From a checkpoint of a small model that answers yes/no questions on an image's attributes: batches of 64.
Rows from block 2 of the image encoder of a small model that answers yes/no questions on an image's attributes, named by matrix and row number. Rows with one number belong to one channel. Each number is 50 + 12 x the weight over its row's rms, rounded and kept within 0 to 99. All counts start at 0. After the name is the row's rms in percent of the matrix's.
After each channel's rows are labels from the 100 images, of 14976, where the channel reaches its highest value: "top examples" is what is common among them. Only what is clearly more common there than usual is listed. The data: dead-leaves pictures: piles of overlapping shapes. In brackets: how many of the 100.
# convs1: grouped (12 groups) 3x3 conv, stride 2 (encoder.blocks.2.convs.1.weight, 96x8x3x3), inputs within the group 0-7, a 3x3 kernel for each
# convs2: expand pointwise conv (encoder.blocks.2.convs.2.weight, 96x96x1x1, transposed), outputs 0-95

convs1.60 107:77 50 50 64 50 50 50 24 69 50 50 50 50 29 50 34 31 50 31 50 50 50 50 50 50 32 50 64 50 66 50 27 67 32 80 50 50 50 50 50 50 33 50 40 50 50 32 71 50 50 50 50 37 75 50 36 50 50 50 81 50 50 50 50 50 21 50 50 50 50 71 50
convs2.60 098:50 50 16 60 32 50 50 50 50 31 50 50 50 50 50 50 50 50 50 50 50 50 50 50 50 50 50 35 50 50 70 50 50 50 50 50 34 50 94 37 50 50 50 50 50 50 50 50 50 50 50 50 50 73 91 32 50 50 50 50 50 50 65 50 36 21 89 66 50 50 50 33 50 50 50 50 32 50 50 50 50 50 50 69 50 13 50 50 75 50 50 68 50 50 50 50
top examples: vivid (61)

convs1.13 095:50 50 50 50 50 61 50 50 50 50 37 50 50 24 50 50 26 50 65 50 50 50 50 50 50 50 84 50 50 50 50 34 50 18 65 50 50 50 50 50 50 62 50 35 21 50 50 50 50 50 99 77 50 50 50 25 38 25 50 50 50 50 50 50 50 50 50 50 50 50 62 50
convs2.13 110:50 50 36 27 50 50 50 77 50 78 50 50 50 67 36 50 43 50 50 50 50 50 50 33 50 50 50 81 50 50 50 34 50 59 50 33 75 50 67 50 50 50 50 65 50 38 33 50 31 66 50 50 84 50 50 50 50 50 66 50 50 50 24 50 50 80 68 35 50 50 50 50 66 50 33 50 50 50 26 50 50 29 50 50 83 50 50 50 50 50 32 50 50 31 50 50
top examples: grey (84); shaded (79)

convs1.76 093:50 85 50 50 50 50 50 50 50 50 50 50 68 64 50 95 50 50 50 50 50 50 50 75 29 50 50 50 36 50 50 50 50 50 50 50 29 50 50 37 50 69 50 50 50 50 50 50 50 50 75 50 28 50 50 50 50 50 50 50 50 50 50 75 37 50 50 71 70 84 50 27
convs2.76 093:50 50 50 50 50 50 50 50 36 50 50 50 34 69 65 82 83 50 66 50 50 24 50 50 50 50 50 25 70 50 50 50 75 77 50 50 50 30 50 50 50 50 50 50 50 50 50 50 72 50 80 28 50 50 50 50 68 50 50 50 65 19 50 50 50 50 50 68 50 50 29 50 50 75 50 50 20 50 50 50 50 50 50 50 50 67 50 50 50 50 50 68 50 76 50 50
top examples: grey (90)

convs1.25 099:50 50 50 66 19 69 50 50 50 50 50 50 50 50 50 50 50 50 50 32 37 50 79 28 50 34 50 50 32 50 50 33 50 50 50 50 50 68 25 69 50 50 50 50 50 50 76 36 70 50 50 50 68 50 67 50 84 12 50 50 50 50 50 50 50 50 50 50 50 50 67 50
convs2.25 103:50 50 41 50 21 50 50 32 23 50 50 50 50 50 50 50 50 50 50 50 50 77 50 24 50 50 50 35 50 29 50 50 50 50 50 50 50 78 67 50 50 33 50 50 25 50 50 50 50 25 50 50 50 50 50 20 50 50 69 76 22 50 50 50 50 50 50 50 50 50 50 50 50 14 50 50 50 50 50 34 69 50 50 50 50 50 77 39 21 50 50 50 74 50 34 50
top examples: grey (91)

convs1.30 109:31 50 50 50 37 50 50 50 50 28 50 26 60 69 50 50 50 50 50 50 68 31 81 50 35 50 50 62 61 50 50 50 71 50 23 73 63 50 50 50 50 50 33 50 50 50 50 50 50 50 50 37 31 60 77 50 50 38 50 50 50 50 50 50 50 15 50 86 50 50 50 50
convs2.30 103:34 70 71 66 73 71 50 50 50 50 65 32 50 50 50 50 50 50 50 50 50 50 50 50 50 50 50 50 76 50 26 50 50 50 50 68 50 50 50 50 24 50 76 50 67 50 33 75 68 50 50 50 50 50 68 50 50 27 50 32 50 50 50 50 50 50 26 37 74 50 50 50 34 75 27 50 75 50 50 50 50 50 50 50 50 50 76 50 50 50 28 50 62 50 71 33
top examples: vivid (100)

convs1.0 107:50 50 33 50 30 50 24 50 74 50 50 50 50 50 32 50 50 37 32 50 50 50 79 74 50 50 50 74 50 50 76 50 35 50 50 50 50 32 50 63 50 50 50 50 65 50 33 50 50 50 36 50 66 50 23 91 50 50 50 71 69 50 50 50 50 50 50 50 50 50 50 50
convs2.0 103:86 50 50 34 50 50 64 50 64 64 50 76 62 50 50 50 64 67 50 38 50 50 50 50 73 50 50 71 50 31 66 50 50 34 36 50 27 50 50 38 70 32 50 50 50 50 50 77 50 50 66 50 50 74 50 50 35 50 66 50 50 61 78 50 50 22 50 50 65 29 50 50 50 50 76 50 68 50 50 50 50 50 66 50 50 77 50 50 31 50 50 50 50 50 50 50
top examples: vivid (94)

convs1.11 113:30 31 50 50 50 28 50 40 50 50 61 29 50 50 50 50 50 50 50 50 50 50 37 50 50 50 50 36 36 50 50 50 28 50 50 70 50 50 50 50 50 50 78 62 50 83 30 50 50 50 37 80 73 50 35 50 50 50 50 24 30 71 50 50 50 50 50 77 50 50 29 50
convs2.11 093:50 50 64 50 37 79 50 50 50 50 50 50 50 50 50 50 50 50 72 50 50 50 50 67 50 87 32 50 50 50 19 50 74 50 50 50 50 50 33 50 50 22 50 50 68 50 50 50 50 50 50 30 50 50 29 50 31 50 31 50 50 50 50 50 50 50 50 50 50 37 50 50 78 69 50 50 87 01 50 50 50 50 69 50 50 50 36 50 50 50 50 50 50 50 50 50
top examples: shaded (79); grey (63)

convs1.72 087:72 50 50 50 29 50 50 50 50 50 67 71 50 50 50 31 50 50 50 70 50 50 50 50 21 67 30 29 50 50 50 30 50 50 50 29 50 50 50 68 50 50 50 50 50 50 50 50 50 50 50 50 36 70 50 50 50 50 50 50 72 50 50 50 50 74 93 75 24 50 50 50
convs2.72 095:50 50 33 50 50 50 50 50 50 50 50 50 69 50 69 50 50 50 50 50 83 50 20 70 50 50 63 50 66 50 50 50 32 50 50 50 50 50 50 50 50 35 50 50 50 66 50 50 50 50 50 50 50 65 30 50 31 50 50 50 65 66 17 82 50 27 27 50 50 50 50 29 50 33 50 50 50 63 50 50 50 65 31 82 73 50 50 50 50 50 27 31 50 50 74 50
top examples: grey (93)

convs1.3 104:20 36 50 27 50 33 50 30 50 50 50 50 50 32 50 50 34 50 50 50 66 76 50 50 71 50 32 50 68 50 50 50 50 50 50 50 50 50 50 27 50 73 50 50 75 50 50 50 26 63 38 50 66 50 50 33 63 50 75 50 50 50 50 71 50 30 50 28 50 50 50 36
convs2.3 116:59 59 50 50 10 50 50 50 64 12 50 29 50 30 59 67 50 32 50 50 31 50 50 50 50 50 30 50 50 50 63 50 50 50 50 50 50 50 50 50 38 66 50 37 50 50 50 50 37 50 65 30 50 50 50 63 50 66 50 31 50 50 50 68 36 50 50 35 50 50 89 50 50 18 50 50 50 69 37 50 27 66 35 50 50 50 50 50 50 50 50 30 27 50 50 50
top examples: grey (73)

convs1.8 087:50 50 50 31 22 50 50 50 50 80 26 50 50 50 50 50 50 50 19 50 34 50 65 50 50 50 50 50 50 50 50 37 50 50 50 50 67 50 50 50 67 50 50 50 50 71 50 50 77 50 81 24 50 50 50 50 50 50 50 50 50 50 50 20 50 74 50 50 50 85 50 50
convs2.8 095:50 73 50 50 50 50 24 50 50 90 50 50 28 50 50 50 35 50 50 50 50 50 50 69 50 50 50 50 50 23 63 50 37 50 24 50 50 50 68 50 50 50 50 29 21 50 50 50 50 50 50 50 50 38 76 50 50 18 50 19 50 50 50 41 50 50 50 50 50 50 50 74 70 50 50 30 50 50 50 50 50 50 50 28 50 65 68 50 50 50 32 50 50 31 76 50
top examples: shaded (76); grey (66)

convs1.50 082:50 50 50 50 50 50 77 50 50 34 50 50 50 62 50 50 50 50 63 50 50 50 26 50 50 50 50 35 67 50 29 50 50 50 50 50 50 50 77 50 66 50 50 24 50 50 50 70 50 50 50 50 50 28 50 30 50 50 50 78 50 50 50 50 50 50 50 99 50 50 50 63
convs2.50 096:50 50 33 50 50 50 50 50 50 66 50 75 15 50 50 21 36 50 37 34 50 70 70 50 50 27 50 63 50 80 50 50 50 50 31 50 50 50 50 50 50 50 34 50 50 50 68 76 27 50 50 50 32 50 30 50 50 50 50 24 50 50 26 27 50 50 50 50 50 50 50 50 50 50 50 50 68 50 50 50 50 79 50 50 19 50 50 40 50 35 50 35 50 50 32 50
top examples: grey (82)

convs1.51 100:74 50 34 36 50 50 50 50 50 65 50 50 50 50 50 50 50 50 50 50 50 50 50 70 50 70 64 50 50 36 50 50 35 50 50 50 31 50 50 50 50 50 33 50 50 63 96 50 83 50 83 50 50 50 50 62 50 50 65 50 24 50 50 50 67 50 50 85 50 50 50 50
convs2.51 101:50 50 50 68 83 50 50 36 50 69 50 27 50 50 50 50 50 50 50 50 50 50 50 30 50 50 50 65 50 50 50 50 50 50 50 36 50 22 32 50 50 50 50 50 50 50 50 50 62 26 50 50 50 50 21 78 50 30 50 50 50 50 50 50 50 50 61 25 63 50 71 50 50 50 50 76 30 69 50 50 61 68 50 72 32 35 80 81 50 50 50 50 50 38 67 38
top examples: vivid (96)

convs1.92 076:50 66 27 79 50 50 50 07 50 50 50 64 23 19 50 50 50 37 50 50 74 50 50 50 50 50 70 17 50 50 50 50 50 50 50 50 50 50 28 50 50 50 50 26 50 50 28 50 50 50 50 26 50 50 25 50 50 50 50 50 50 50 50 50 50 50 50 50 50 50 50 50
convs2.92 101:72 30 50 80 50 50 24 50 50 50 70 64 50 67 50 50 50 50 30 50 75 50 50 36 50 73 50 50 50 50 60 50 35 50 50 50 63 50 50 70 50 50 62 66 50 31 50 50 76 50 28 50 71 50 50 50 50 50 65 34 35 75 50 64 50 50 50 50 34 61 89 50 77 50 50 70 50 50 50 50 50 50 50 50 50 50 28 50 50 66 36 50 50 50 50 50
top examples: shaded (77)